From a checkpoint of a small contrastive audio-text model.
Model: 13.3M parameters, log mel input, encoder arch convnext, encoder depths [5, 5, 5], text encoder width 256, text encoder layers 6, text encoder activation swiglu.
Training: muon at rate 0.022, 10000 steps, batches of 256.
Data: trained on notes from a synthesiser with random patches, 78125 training examples, 32.8 epochs.
Rows from block 7 of the audio encoder of a small contrastive audio-text model, named by matrix and row number. Rows with one number belong to one neuron. Each number is 200 + 20 x the weight over its row's rms, rounded and kept within 0 to 999. All counts start at 0. After the name is the row's rms in percent of the matrix's.
After each neuron's rows are labels from the 100 clips, of 14848, where the neuron reaches its highest value: "responds to" is what is common among them; "band" is the frequency band that holds the peak. Only what is clearly more common there than usual is listed. The data: notes from a synthesiser with random patches.
# fc1: MLP up (encoder.blocks.7.mlp.fc1.weight, 960x160), inputs 80-159
# fc2: MLP down (encoder.blocks.7.mlp.fc2.weight, 160x960, transposed), outputs 80-159

fc1.515,100,168,188,221,191,210,212,220,200,200,214,201,196,197,192,177,216,206,231,202,184,216,159,222,251,181,228,186,234,193,225,233,201,218,181,192,215,194,183,208,216,199,174,193,177,176,199,216,210,234,209,169,188,200,176,188,208,170,176,190,195,211,211,232,198,241,177,195,196,208,206,206,211,175,195,205,176,170,184,200,201
fc2.515,100,178,181,213,177,215,211,208,199,213,198,196,194,213,194,221,188,184,177,209,214,208,181,181,157,191,209,211,225,249,177,229,227,195,196,202,199,191,209,206,231,185,187,192,198,218,158,181,236,227,220,184,235,165,214,166,208,215,170,193,162,226,213,200,235,203,199,200,215,234,202,228,183,203,209,186,253,240,190,198,210
responds to: high-pass; filter wobble
band: 2000 to 4000 Hz

fc1.269,084,202,221,200,207,238,198,195,222,192,220,181,195,185,205,185,213,152,200,188,197,244,183,211,186,195,191,194,190,191,214,191,181,202,171,224,228,182,226,198,178,201,162,231,229,211,245,178,246,216,173,214,171,199,224,171,183,209,175,231,188,207,147,176,221,193,186,191,217,203,240,222,189,197,188,220,187,186,206,197,166
fc2.269,079,206,195,204,165,148,169,227,208,214,201,195,215,208,163,190,207,226,169,207,229,204,202,209,188,195,193,205,221,197,184,220,220,221,192,188,164,174,171,185,226,196,153,169,196,210,157,211,199,204,214,182,189,188,177,161,201,211,208,238,215,223,197,208,185,195,203,218,202,215,191,177,191,233,226,228,222,211,167,205,198
responds to: high-pass; hard sync
band: 4000 to 8000 Hz

fc1.674,053,173,196,229,202,202,183,212,172,179,214,198,184,125,178,211,180,207,182,223,214,210,207,189,231,227,226,193,170,190,216,210,187,188,176,213,215,195,172,199,199,195,211,219,232,198,205,192,193,168,207,221,197,156,197,149,210,169,183,200,185,197,222,188,212,221,196,187,189,208,198,185,186,206,202,200,189,219,189,209,161
fc2.674,056,220,198,215,177,172,181,196,213,210,187,212,222,217,210,209,228,183,175,186,236,192,236,187,211,201,205,193,175,213,203,211,202,187,181,213,190,237,245,211,221,195,158,186,178,236,173,222,233,215,204,199,208,239,227,195,191,200,189,212,209,192,244,220,180,217,200,195,204,224,175,245,162,204,174,203,211,201,173,162,202
responds to: triangle; low-pass; pitch class: C#
band: 0 to 250 Hz

fc1.342,071,222,147,206,227,202,178,163,175,191,232,189,188,146,196,184,207,211,185,181,198,221,196,207,166,218,188,227,217,200,189,209,174,185,196,243,192,180,192,180,186,221,247,184,242,200,177,190,175,221,194,197,220,177,187,217,207,220,209,218,171,183,201,226,170,183,207,225,161,189,168,208,217,212,218,180,196,184,208,206,185
fc2.342,073,180,178,171,212,185,174,197,179,171,199,212,208,209,193,170,197,191,199,188,222,161,222,201,199,212,206,194,191,195,191,199,195,224,230,230,161,211,223,246,198,244,212,176,189,188,194,171,202,237,198,222,170,205,208,176,191,208,220,156,198,185,208,190,213,192,174,212,199,230,212,209,200,185,193,188,198,209,206,217,216
responds to: triangle
band: 0 to 250 Hz

fc1.439,068,212,215,217,197,234,180,195,213,204,188,197,187,207,225,204,177,195,230,216,200,221,220,180,184,215,178,211,177,198,208,203,191,182,213,177,214,192,206,207,146,217,180,224,199,182,230,169,202,198,224,208,221,196,147,183,189,193,198,205,204,199,196,189,193,184,233,205,198,221,228,170,193,193,177,214,226,190,183,181,194
fc2.439,077,187,208,207,184,210,227,223,200,235,148,232,185,215,177,177,221,218,220,230,232,213,189,210,180,223,180,203,219,224,207,178,230,231,186,161,193,201,215,171,200,205,208,228,224,203,165,202,185,189,187,212,215,204,175,186,221,215,197,240,232,188,179,196,190,193,196,189,206,168,162,197,199,216,198,183,179,216,200,215,187
responds to: drive; harmonic FM
band: 0 to 250 Hz; 250 to 500 Hz

fc1.299,079,239,217,189,214,165,211,210,212,210,220,172,187,166,239,206,205,206,244,201,220,179,221,209,198,238,177,175,199,238,194,214,225,186,208,162,185,206,186,188,213,191,179,208,226,218,137,224,230,214,229,236,193,187,207,205,210,170,211,194,174,205,167,237,209,212,187,197,201,205,150,195,237,193,204,200,240,185,212,246,182
fc2.299,073,173,227,200,156,190,185,204,182,185,196,235,204,208,207,192,190,210,181,207,175,226,200,166,211,202,213,222,223,229,206,250,195,218,177,191,210,190,186,224,191,169,186,167,216,211,210,183,213,182,194,162,217,209,208,200,209,175,235,187,192,190,220,243,189,206,197,207,197,194,176,185,223,207,181,214,212,244,198,191,205
responds to: swell; filter opening; filter: notch
band: 4000 to 8000 Hz

fc1.709,085,215,180,173,204,215,219,205,207,207,190,171,218,216,232,211,175,194,200,190,209,207,183,202,212,201,210,230,233,189,207,191,166,209,185,194,158,202,152,211,224,198,200,200,207,210,221,238,215,187,198,229,223,160,221,212,196,187,208,228,178,179,186,185,199,201,228,198,189,179,165,216,196,182,174,182,215,193,196,153,217
fc2.709,088,193,177,197,230,172,187,239,208,200,208,214,215,209,156,185,212,162,176,169,238,194,242,227,196,208,177,220,181,216,192,221,184,204,217,198,244,217,203,182,198,142,209,178,201,206,174,241,164,193,212,190,205,219,206,213,187,217,184,213,199,232,197,242,217,215,200,203,189,200,193,209,230,202,171,251,203,220,199,199,201
responds to: swell; harmonic FM
band: 250 to 500 Hz

fc1.107,072,219,187,220,177,223,218,200,186,198,216,195,193,156,206,172,226,196,200,176,209,208,200,180,162,203,217,176,198,200,200,182,184,212,204,198,182,205,198,223,225,166,190,198,163,202,204,177,196,167,215,216,190,212,206,192,155,187,220,179,195,210,191,210,208,195,200,241,182,187,238,170,172,204,173,162,204,215,189,192,173
fc2.107,074,197,202,222,191,198,161,220,181,208,181,149,196,181,227,210,173,210,154,168,217,176,198,190,164,196,178,238,151,195,183,161,210,218,193,201,225,206,222,213,194,193,245,211,193,212,154,167,227,186,207,183,180,175,211,213,198,220,242,144,200,169,217,180,154,189,187,203,203,231,187,214,172,204,197,224,209,199,184,198,185
responds to: triangle; pitch class: C; square
band: 0 to 250 Hz

fc1.723,085,223,227,211,187,194,208,209,193,179,192,218,199,203,168,206,180,199,180,190,217,200,191,188,215,195,203,232,188,213,153,202,159,192,187,217,198,206,204,210,206,180,175,199,221,192,179,212,186,203,216,156,216,188,186,194,193,218,197,196,186,219,187,177,205,192,169,193,195,198,211,220,131,205,209,191,204,197,196,193,194
fc2.723,083,219,186,220,181,202,203,183,193,198,198,201,219,209,224,178,209,192,203,190,211,243,208,208,238,190,197,223,208,213,161,164,178,201,158,167,218,199,181,235,222,181,211,201,171,221,193,240,167,135,197,212,223,205,170,189,211,205,207,176,228,194,197,220,217,224,180,204,197,218,195,195,181,196,233,215,202,183,224,222,228
responds to: swell; bass register; oscillator: narrow pulse
band: 4000 to 8000 Hz

fc1.433,094,189,186,204,177,244,219,184,209,207,204,183,205,164,203,217,221,201,210,185,175,166,185,207,234,198,217,205,183,239,214,208,232,181,174,175,206,198,194,191,215,254,186,196,174,192,224,177,185,189,218,199,211,191,216,176,191,185,191,173,224,201,215,213,191,164,196,173,214,196,217,161,187,170,219,181,200,173,205,191,179
fc2.433,104,234,216,226,228,180,232,214,164,231,200,161,199,182,201,195,189,223,205,200,235,179,192,196,200,169,243,211,225,171,208,203,219,194,204,167,161,183,231,201,194,168,241,189,211,195,191,210,194,201,173,180,219,199,204,206,180,195,202,199,213,209,213,201,204,198,215,175,206,217,186,203,208,174,219,226,223,194,196,208,191
responds to: high-pass; filter opening
band: 4000 to 8000 Hz

fc1.104,101,177,190,171,172,210,207,214,191,220,202,188,223,201,183,214,172,165,172,204,224,166,223,175,205,170,191,200,164,174,226,221,192,180,199,185,172,192,179,206,203,189,168,189,211,208,192,222,201,199,198,253,211,183,166,189,212,190,231,216,204,193,192,197,200,199,235,197,175,227,203,181,197,190,211,219,211,170,208,172,184
fc2.104,108,238,201,216,195,192,211,209,205,170,218,229,214,211,212,219,219,204,215,220,209,203,188,200,207,200,235,199,203,210,153,237,202,174,169,186,192,188,167,212,187,201,210,198,247,206,173,194,220,188,218,183,177,191,227,174,182,201,199,231,202,204,174,198,198,177,232,212,233,204,199,207,199,234,210,231,227,190,211,158,175
responds to: high-pass; noise
band: 0 to 250 Hz

fc1.313,083,182,218,242,208,193,169,204,190,196,183,199,226,187,214,195,225,176,196,208,175,185,162,147,181,209,213,210,184,185,197,175,183,184,193,182,209,192,221,197,199,210,207,215,183,232,205,226,198,193,138,198,154,196,183,242,166,216,164,212,222,213,226,212,211,182,179,210,198,206,190,167,199,213,195,189,162,218,202,207,175
fc2.313,084,215,197,184,183,214,192,198,186,216,199,192,203,172,207,176,180,193,187,227,212,170,205,191,231,211,215,200,191,222,214,197,210,156,219,205,215,219,226,207,198,214,173,221,193,158,173,224,209,231,219,167,190,204,190,189,205,213,231,171,181,174,212,165,194,201,184,183,167,229,191,194,184,176,239,228,189,212,199,184,168
responds to: triangle; harmonic FM; pitch class: A#
band: 0 to 250 Hz

fc1.440,100,176,229,174,179,224,193,216,201,243,203,188,227,211,208,204,224,207,213,179,195,195,199,158,193,191,239,203,223,206,223,206,193,175,210,190,179,193,200,234,196,193,190,208,165,178,208,192,214,158,198,202,180,184,207,228,216,201,182,176,199,200,210,184,135,181,222,170,191,204,188,192,189,181,175,221,235,226,216,210,217
fc2.440,090,221,218,233,199,190,205,189,227,186,188,204,209,225,230,181,200,211,205,203,209,178,196,174,208,202,167,218,172,201,223,199,209,244,201,166,210,193,196,174,178,195,187,176,222,219,186,208,199,209,213,203,176,260,204,192,207,205,190,208,171,214,217,231,166,188,191,169,213,221,194,224,209,199,203,208,177,189,221,233,215
responds to: drive; bass register; low-pass
band: 4000 to 8000 Hz

fc1.613,108,204,182,199,219,171,176,206,200,171,186,207,205,179,181,203,216,194,210,182,219,212,208,201,208,194,184,219,190,191,190,211,160,190,173,216,193,160,180,176,190,209,211,219,200,195,208,199,165,189,219,219,198,208,219,223,180,214,203,196,188,187,201,155,200,226,200,174,227,207,174,230,206,186,194,213,181,170,177,198,246
fc2.613,108,171,228,177,190,197,196,182,175,216,162,190,211,208,189,182,217,200,218,193,188,163,195,167,215,182,174,227,193,194,223,202,187,169,205,202,200,188,188,180,213,192,196,223,146,209,194,231,252,195,185,186,246,229,182,221,217,201,203,196,198,187,201,197,199,211,201,208,172,224,199,219,185,220,231,203,215,191,227,204,191
responds to: swell; noise
band: 0 to 250 Hz; 250 to 500 Hz

fc1.205,090,214,169,189,208,207,208,211,181,162,183,194,148,234,196,215,234,224,209,197,237,180,220,244,203,204,160,195,213,187,218,218,193,200,203,187,189,202,166,209,196,217,248,200,167,197,234,189,160,204,214,171,174,196,191,197,203,219,191,200,194,199,200,214,174,177,210,210,231,217,213,192,193,209,182,221,191,199,191,204,161
fc2.205,105,218,190,180,200,199,224,162,190,205,215,183,215,234,209,180,175,225,194,228,246,205,214,202,235,223,227,193,226,203,222,192,192,191,202,250,197,186,165,205,228,194,221,226,186,213,190,205,171,171,206,213,208,199,205,198,192,187,179,197,188,223,231,200,187,174,202,254,219,213,183,213,211,175,193,212,223,211,219,186,196
responds to: swell; harmonic FM
band: 4000 to 8000 Hz

fc1.619,112,198,199,203,227,185,213,212,206,219,196,176,212,198,179,157,189,212,195,206,213,206,212,196,227,212,194,213,239,206,223,190,191,186,171,199,207,193,180,202,185,199,174,221,194,186,206,202,227,209,187,182,228,228,180,195,161,197,226,199,167,181,163,177,185,197,206,173,189,191,204,200,192,178,208,184,223,191,175,190,172
fc2.619,103,230,194,233,185,176,223,256,205,204,194,196,199,229,191,187,186,210,230,236,144,182,204,229,182,185,220,216,221,223,192,188,214,210,206,182,212,192,213,209,181,194,221,186,167,178,191,193,215,209,223,223,193,218,204,229,187,200,228,200,202,223,216,191,219,205,207,219,220,194,187,205,182,259,204,205,236,191,181,194,187
responds to: high-pass; filter opening
band: 1000 to 2000 Hz